{"model": "sound classifier", "dataset": "synthesised imitations of 52 everyday sounds, one a clip", "train_examples": 39062, "n_mels": 64, "hop_length": 160, "input": "log_mel", "spec_augment": true, "win_length": 400, "targets": ["sound", "group"], "num_classes": [52, 7], "arch": "crnn", "norm": "batchnorm", "activation": "elu", "depths": [1, 1, 1, 1], "kernel_size": 5, "stem": "single", "widths": [128, 128, 128, 128], "rnn_width": 128, "rnn": "gru", "bidirectional": true, "rnn_residual": true, "rnn_layers": 5, "loss": "cross_entropy", "optimizer": "soap", "beta2": 0.999, "lr": 0.0024, "beta1": 0.95, "shampoo_beta": 0.999, "eps": 1e-08, "precondition_frequency": 25, "max_precond_dim": 512, "merge_dims": false, "one_sided": false, "adamw_lr_other_params": 0.0014, "grad_clip": 0.5, "l1_shrink": 0.03, "steps": 2300, "batch_size": 64, "epochs": 3.8, "lr_schedule": "wsd", "decay_fraction": 0.3, "final_lr_fraction": 0.05, "warmup_steps": 60, "weight_decay": 0.3, "adamw_weight_decay_other_params": 0.05}
Rows from block 2 of a small sound classifier, named by matrix and row number. Each number is 500 + 40 x the weight over its row's rms, rounded and kept within 0 to 999. All counts start at 0. Numbers have three digits each.
After each channel's rows are labels from the 100 clips, of 14976, where the channel reaches its highest value: "loudest band" is the band of the loudest frequency at the time of the peak. Only what is clearly more common there than usual is listed. The data: synthesised imitations of 52 everyday sounds, one a clip. In brackets: how many of the 100, against the usual share in percent.
# conv: width-5 conv, stride 2 (model.blocks.2.conv.weight, 128x128x5, each kernel summed), inputs 0-127

conv.118:529473464498573551480489536512454475503481546470525522543526511473519514503478507466657465531426505545486495525480504543451517537491504505453593496466506554543502548494509497466461522497492485528491511517495517499535550502498471588453455476604509617578471462548554513460496486526626489575461562517524463499493540524565459523510490517567506521504485500495511531522473496579463483491536
loudest band: 500 to 1000 Hz (37 vs 15.3)

conv.49:504644479541536494397524467530514505464476480610511500515542549449507489517531532518501490472495455495483531457569464499545481459581536487546509550548518493547513485446475514513527519511509486484487485513513503503501522515498516515466513483515506490595510506580478427461476530467506521503623489489486489504483331496515502483445468540531457491464489455456437505549535547487481462479456
loudest band: 2000 to 4000 Hz (36 vs 8.9)

conv.53:490519461523496519523482497490493523545496447474501584523479493525539500503526478481495492482498486484498485534494519478429486510501499507657526516428492497514517502484538511506487487459465515479504514504486497495482527498491524485505510531519501467491502569457471491749549613492514481529530446534500510492503607532484500494447547501460501504505516487505495504502519510475514360507496
loudest band: 1000 to 2000 Hz (62 vs 11.8)

conv.75:467529399461443511513482496522470498566488456458469464469516453505561499520510494471511480501471410494504516566552501521467514531523591493508482501481469481558459625570471511441560516530407481490532513503556451491461396534578440497508453482539565571494568480464502491528449476520480503556499462534491518479482493537512589448498545515552532510439513512504507517531505524512556452494535
loudest band: 500 to 1000 Hz (81 vs 15.3)

conv.77:508497423543428506501517476487499471542495494557455531510464578470512510511535450557473474496525527507467495559507453513573502361584531443530474487468496479548508477508460515551505526530486499526457515513478564506530466484526563491541568505467578589449529543445477493580486545499461514528572547563482547492529529502463520525527484504508484472583498516510464499478569509529472425398490
loudest band: 2000 to 4000 Hz (25 vs 8.9)

conv.17:423494546515531518664487495453488539481493494527521526485488455488494542483487504488509490480465645479528481489538487521535478497483536543436530496492512561602541414555489514514443494533517526489479446536575478504474600494584484401551464519482483536552500596473491476467525497470517538465506492523500488522533495529456477459483477559494503516506555453471539499532450494487506486518495
loudest band: 500 to 1000 Hz (55 vs 15.3); 1000 to 2000 Hz (43 vs 11.8)

conv.56:460551574581549459437464572512464499543531520438530515522507491500512479494511483480495517500490437547500468468448502494478505511495507475546523428538486519434549499493605476494585552517516511434494467514493521528506473494451464540534419540442482468544531465605545501525458414569460506507509408489480470501516536512446490452537502518488512504475476519525519522496435508510583616526445
loudest band: 2000 to 4000 Hz (30 vs 8.9)

conv.33:502467395535618537453396489514521526487516430527561506477542542537458506504532539480504504485489479492508497495538490515484483489505516508518527517485483501540520526497460519528484517552493538478486489515540670491454532531509530534484498498498514426485485483498506523513515553435499489541479445485490457519467594525486424450448479545540564519466547515500450504495489462594485636498518
loudest band: 2000 to 4000 Hz (42 vs 8.9); 4000 to 8000 Hz (30 vs 12.8)

conv.6:549491533480517538477532486540460586513502557580534506483539483453451515474452514522561516449412481497521498418493552493545513487527493482456540490560570554493493504532490491519464513528501505512533399539563573508537524532523514561516473572480506511569470474495579497368577485513531542516487451483512496585525440511497496508463596490495494514452511427504482526513506486537517512534563
loudest band: 1000 to 2000 Hz (37 vs 11.8)

conv.11:511577591614529463485571567576529498508490555497552520485512571493447527510413506550509525473518492527489502489517496510555467535457488529560485459611518514495525506450552512555538502461491502440527520539520510489520473501510515473505478495522495482559479440622501444500555435529501581496473502528539422519522384465486570451503460472519496493490515481515504505481451492480514520531491
loudest band: 1000 to 2000 Hz (44 vs 11.8)

conv.115:524470473483488509558528549536475481525485468504515502498455515514484440518593443501502459499518541506459543540478526504489499420537528457474476516487521463519494635473603487499490441527482498486497554507629489490471492494694471519504526508512495486516481476454443466495474500531516494511460520531480541548498493562542538484457472483634528509502514496479508488479536489553504504467520
loudest band: 1000 to 2000 Hz (46 vs 11.8); 500 to 1000 Hz (34 vs 15.3)

conv.93:510497494541533460453553474493486466526471472526508491387493540487473489533472492564379464458491460508454557541448485475541495452562480472540490507506491488462525493471501514465516505457472507476477467506577516510469440487525521519507503504429535434451444475517551467371471464525488573506535498512535471471544494491422567504442439467398507447545506510503521484524593537441511459504451
loudest band: 1000 to 2000 Hz (33 vs 11.8)

conv.101:463519487564551502467472465482428537669501524489494514530509478512492490526472423480483527495591495537519468401534527504493519567523494631542489452529518481474476525514480492506498528517533495491491535504451489493485494506487514505547496533459476618479450473547532479529540504538558526469491544535428486466490437491517617471526536478518529492427490470528495484453473495496513422496481
loudest band: 2000 to 4000 Hz (30 vs 8.9)

conv.47:497537482498502503549498466567495471498493535508510391452502538534522504536470458398485535493570494473515496515525511477420533477542498547580530507467507481477477524500537508516649519555515486474517506523522412502483488530498531437501516480502457504541513467578518493595539510530528521529457511495388570499500383507464598483531507466468479528511500494513454502507447491477462467522551
loudest band: 1000 to 2000 Hz (50 vs 11.8)

conv.3:478483490596499489479459525480513494589499494397484509497452485505507480495525509545491492503435526471500505484493490552500523485589488521501473609510501500518533487497653498471587472493467512498518454470536510496555476503522531455517508506425485453441510482658510458403461484516480470492528496530583496506512423525472515508508556505486507461568568479529486504447522502497502507481481
loudest band: 2000 to 4000 Hz (26 vs 8.9)

conv.45:494503466604504512491563507511501536670497481520489557482498587531527499515528483376470498491517478489486510439478553479464487534511504538629516499478488509512502502495642501497596498459478474503464500479468478507496479474518503547511526516574438517543488518468483471570507552489527506506505518475440511497502496484472539459551512508472498519495482485483468521514506497490545380474521
loudest band: 1000 to 2000 Hz (43 vs 11.8)

conv.39:599409522574496466415522559544480481593463513525521515515531542552478507472499499516562549528534475492498450474501529473540552433448505463540543499524524483485506502488508499512499548531521489442491535505445557481492432435490512601514518475504503604515501496610488482534536532496449515520474541492554493508515574557450468543441427550542566493500508536491560507483460504475496558474486
loudest band: 1000 to 2000 Hz (47 vs 11.8); 2000 to 4000 Hz (28 vs 8.9)

conv.40:472511440443532501526607424543492469467502533556488530425479565494520503511585463575499473489467415485515500475475502504540465440534555412527551537581508506477513552490465494555491503523522506498463513466445592503480532510478525490501563496504478516488509528439498585420496515494461468593515581492499505470554562510529493534464500494585527524591505520492504502506571520504465497489470
loudest band: 500 to 1000 Hz (51 vs 15.3)

conv.23:514498462520543497562425525479472481438547486429513509504478478447472554515483446547488485502612471521483502556519514447535471482555558514544479497557416458496494466517458512511525548435452525506528487521502502570446433493479516473516475515476477599482552568540547492502495522553481524502523511471491588505625494480498550448484528506481508447507534511507588478442566545515493483513407
loudest band: 2000 to 4000 Hz (38 vs 8.9); 1000 to 2000 Hz (38 vs 11.8)

conv.0:570486538521548519482626526443546535429479489613528543453493497474520480476542493558539522521493385459487476491519499485593497519502476486516548495539480516483536494471557496507495462553553557504512447548412607504479516510410533509506455493476543417509481560505452490508530539425492477477466540470557483526512497522529506556503511509438498485547530470482449505491525482530466538503457
loudest band: 2000 to 4000 Hz (34 vs 8.9)

conv.51:572446537483553479495510537490551477394521488552513443515516528542503519505466491508511502464482490525456471542516494403533498469492535420494554508534518539404550496537504496552574500482513492478464507529500531522478511464503459537509520514474422440491519504577528502488476460536452472468490607594557480482514510561510495557477518534521558503547494513528612483415584474469523549500451
loudest band: 1000 to 2000 Hz (47 vs 11.8)

conv.88:490525539483469507519374526543493514523507469507486515516467466475508540488522515470445494503422476513485518495528469474515522542497498500470476521565499487520511455575544502513445505500518558539521545525518472506558463506508457517471615509503533531477457557468370476538501626582544492453505471522474536526541521442431508517425525567551532497461470527482520498558504544474446417433512
loudest band: 1000 to 2000 Hz (36 vs 11.8); 2000 to 4000 Hz (28 vs 8.9)

conv.68:540537592586512500490396499499490583541496508586552551475500495495482519500496466440520493513539513490486500503574495481464498536481486497433444456500535544443491494499491516489597510502513481533542469491486475501543484535512578475499603473511467429581547511464596490488496506511594548493573505498568480508497548411532457494489488496519485505492568468508447499498478512435491414488506
loudest band: 2000 to 4000 Hz (30 vs 8.9)

conv.10:486543521482503490463487441513496474391502531561492500455472557499503495494504481530488501518558423509510523525480517508515457490522511439539484505497514526443461498494446495471506572484510462526526533496483575505487537493528607524485560488500383388523479515426517470476487489453547468532569489500510521459484362479555509446403502473521510504551550546469437522514571484550492512503447
loudest band: 2000 to 4000 Hz (25 vs 8.9)

conv.1:449515484555523520550397503460506494524561487381514418474494503524440479550502508494489457511521439495566495537596476554514530597540525530483487535525466467514563495642497524490549483566484495460524537540453420467494486522472528554520503468506571533455520568558507510442469486510453513460493501514517491535473492534479512489479570494577500504520526480527485494558499563465496489513508
loudest band: 500 to 1000 Hz (37 vs 15.3)

conv.20:528521577500607497512546503501483521477497511537532457508501506515517495519501565409550492465412563465500485461513498525511538421499494524384491509494548529577525512527403473477486501485502486518466542485529491504556523500451556487492462519521487516522508512374539521475572440537512487497495448517352486518535420544485522521501422475483519520451474494502466498502491459444526479491539
loudest band: 1000 to 2000 Hz (29 vs 11.8); 2000 to 4000 Hz (27 vs 8.9)

conv.70:510466592703458512573558509477540510475497450453497415500536538501522501481465504507441468491553540513453499506567519501533490505483483520595530440491493477458532515546611520521544475583493512488499512461514582519514462499546528563546487528510534518518487454558495531517481559461468527478493402514483506456517484486473513465516506515512467529472519532485530520516541523502537508503498
loudest band: 1000 to 2000 Hz (42 vs 11.8); 2000 to 4000 Hz (27 vs 8.9)

conv.126:446567465550518493477523457478497420526466497499508464499509606468482504523472477488423458520453479496503551483504510484495501447443530510583446500551531527539483482531579523477631532557483516511532490510526535517462486564483420470501568520521524426556533487524487465518458488533504574463556563596566530448474510494559531493538542522510475507595519516526500471516522512497515513449563
loudest band: 2000 to 4000 Hz (36 vs 8.9); 4000 to 8000 Hz (34 vs 12.8)

conv.5:479542465536441503558456472568500537629474546480439521508536465491467520509523552510490488520653583550474469514566519484488537461458500540474452542550463429490509521486448493464436477439493550511521514548503463452529453519481548485486512431480512430498523473529490452517490524520568510452466526546514547497560598517458525453448480424481525495522460480485504505509538516510496494522469
loudest band: 1000 to 2000 Hz (50 vs 11.8); 2000 to 4000 Hz (29 vs 8.9)

conv.4:548508485517507484499459479465527475544548479537574519625501481503482503502471498502428490506508516514527537480497524456443503533446506618471462535526465521525442556580570499524571529537453496488512496541520503528488489503570483466496441482480523568620520487594446471548538585488564513508529480520563560490458441555488529473497562490517501501476508469530547490468415535468509482485509
loudest band: 1000 to 2000 Hz (33 vs 11.8)

conv.103:497503503488488515501566458523502506466481400492527556526444535498532482501522477526512511436432484474493498623356508526482487514477511389602525578486494552465554521505453499501504492424497505508489441495538524494491527497465441545509499497534545525468448537442524537482487511463469519536521474513473540488486574535499516507445484469438520501641476577504480493499519496485470500486474
loudest band: 1000 to 2000 Hz (36 vs 11.8)

conv.65:559576456322475476481391493512456499586487489523422425539506467466535485475441504610494462487553495495485508433497543510523484507481512501609453469543517472545491506502509501485497488501488492477461506487484479500436505495463448504512489518493484497478497483605507496470488544569531512483419500483504503520488552500481575494549509476472512460479468504501428498423478500497536491507549
loudest band: 2000 to 4000 Hz (43 vs 8.9); 4000 to 8000 Hz (33 vs 12.8)

conv.113:498441474551412480514446498497473467482479615462499497504417445539486491420500487503452524495471480547504548530494457487522468545488474493577481477558491446578503491498629507564595501480507516490490493494526485498388491484528544549508436493494505586461490450541456462500486439517481506530502496478511578483498553501501482460506456492583532505435474465509473548478538496517569535520489
loudest band: 1000 to 2000 Hz (40 vs 11.8)

conv.80:519453408507569505474606426534539523495509463510486582481517579465505551481638499536446478507417491495494491473481454510569487495479540396534491471475465442502496468571518508478536495483527515527554462460477579509513456451495553496461405505486535395497470491498479469479485508538458524506476505518561528467512506520458555512498522493525484500475446533504468508485499544498566547466496
loudest band: 2000 to 4000 Hz (35 vs 8.9)

conv.112:505476525501522514519445460508501611527499467491617484474516504475518498526606526466539489520514563497505485499574490545453509490485527531495659466456559544619507474555495493498496480514512499509489501511554463497488574468524478429467533518520534562594472476512454538507611499530540484500462518473413478521501464481524464518505517521539480534512457498485520511476486469500484489479572
loudest band: 1000 to 2000 Hz (79 vs 11.8)

conv.30:488474463589427559543511426479472469514502516540507489472528457482497482520492485482587483454479387536477490582503544506522513432508489474545515523515508514542488595485442492532501544492471514452488475520506486492496504478504500537537503496523501588430499519532561492547434493542535503496491485465456483509617545527395586487510510487589439448548527506532508495519572518456471431483529
loudest band: 500 to 1000 Hz (43 vs 15.3)

conv.48:541486554572497480449589535515529518469520420554502541501575588515511512522556533549515484489442467524511473513424484497559490497472494502528510567577511485493492509499482477550440490507560463520491491532492625496424539405450521476485509509507561398471496599497502535487527507481457486489503527536557491535486509524503500494497533524383499489505474496453496491520493435507473569450463
loudest band: 2000 to 4000 Hz (36 vs 8.9); 1000 to 2000 Hz (30 vs 11.8)

conv.98:472445555579383505631391541487511417518473500451482485488483468513498501497433501483494495472578418546474506532487530509467497554408504425469498492514504485501458466479589493491559507478454457419504459477498481449479499509499542507572504510482488395461494484569476466520495481500494542501443504524539501464491509479540516454507529462465479479520559513472538486514473469513508469570494
loudest band: 500 to 1000 Hz (40 vs 15.3)

conv.43:480418486493641515519520534542458553459519485550494563516496498500505481558551513524521493440384441497463536497487503536518484468477525495554409486485490504496520492516479478487515499494541509518529461476426547483489464619473455492515445496517484479465525462494527501544437393517502535515493514597508499499549483529475563488474483506458446496510524501483517505486619493518387497495509
loudest band: 2000 to 4000 Hz (35 vs 8.9)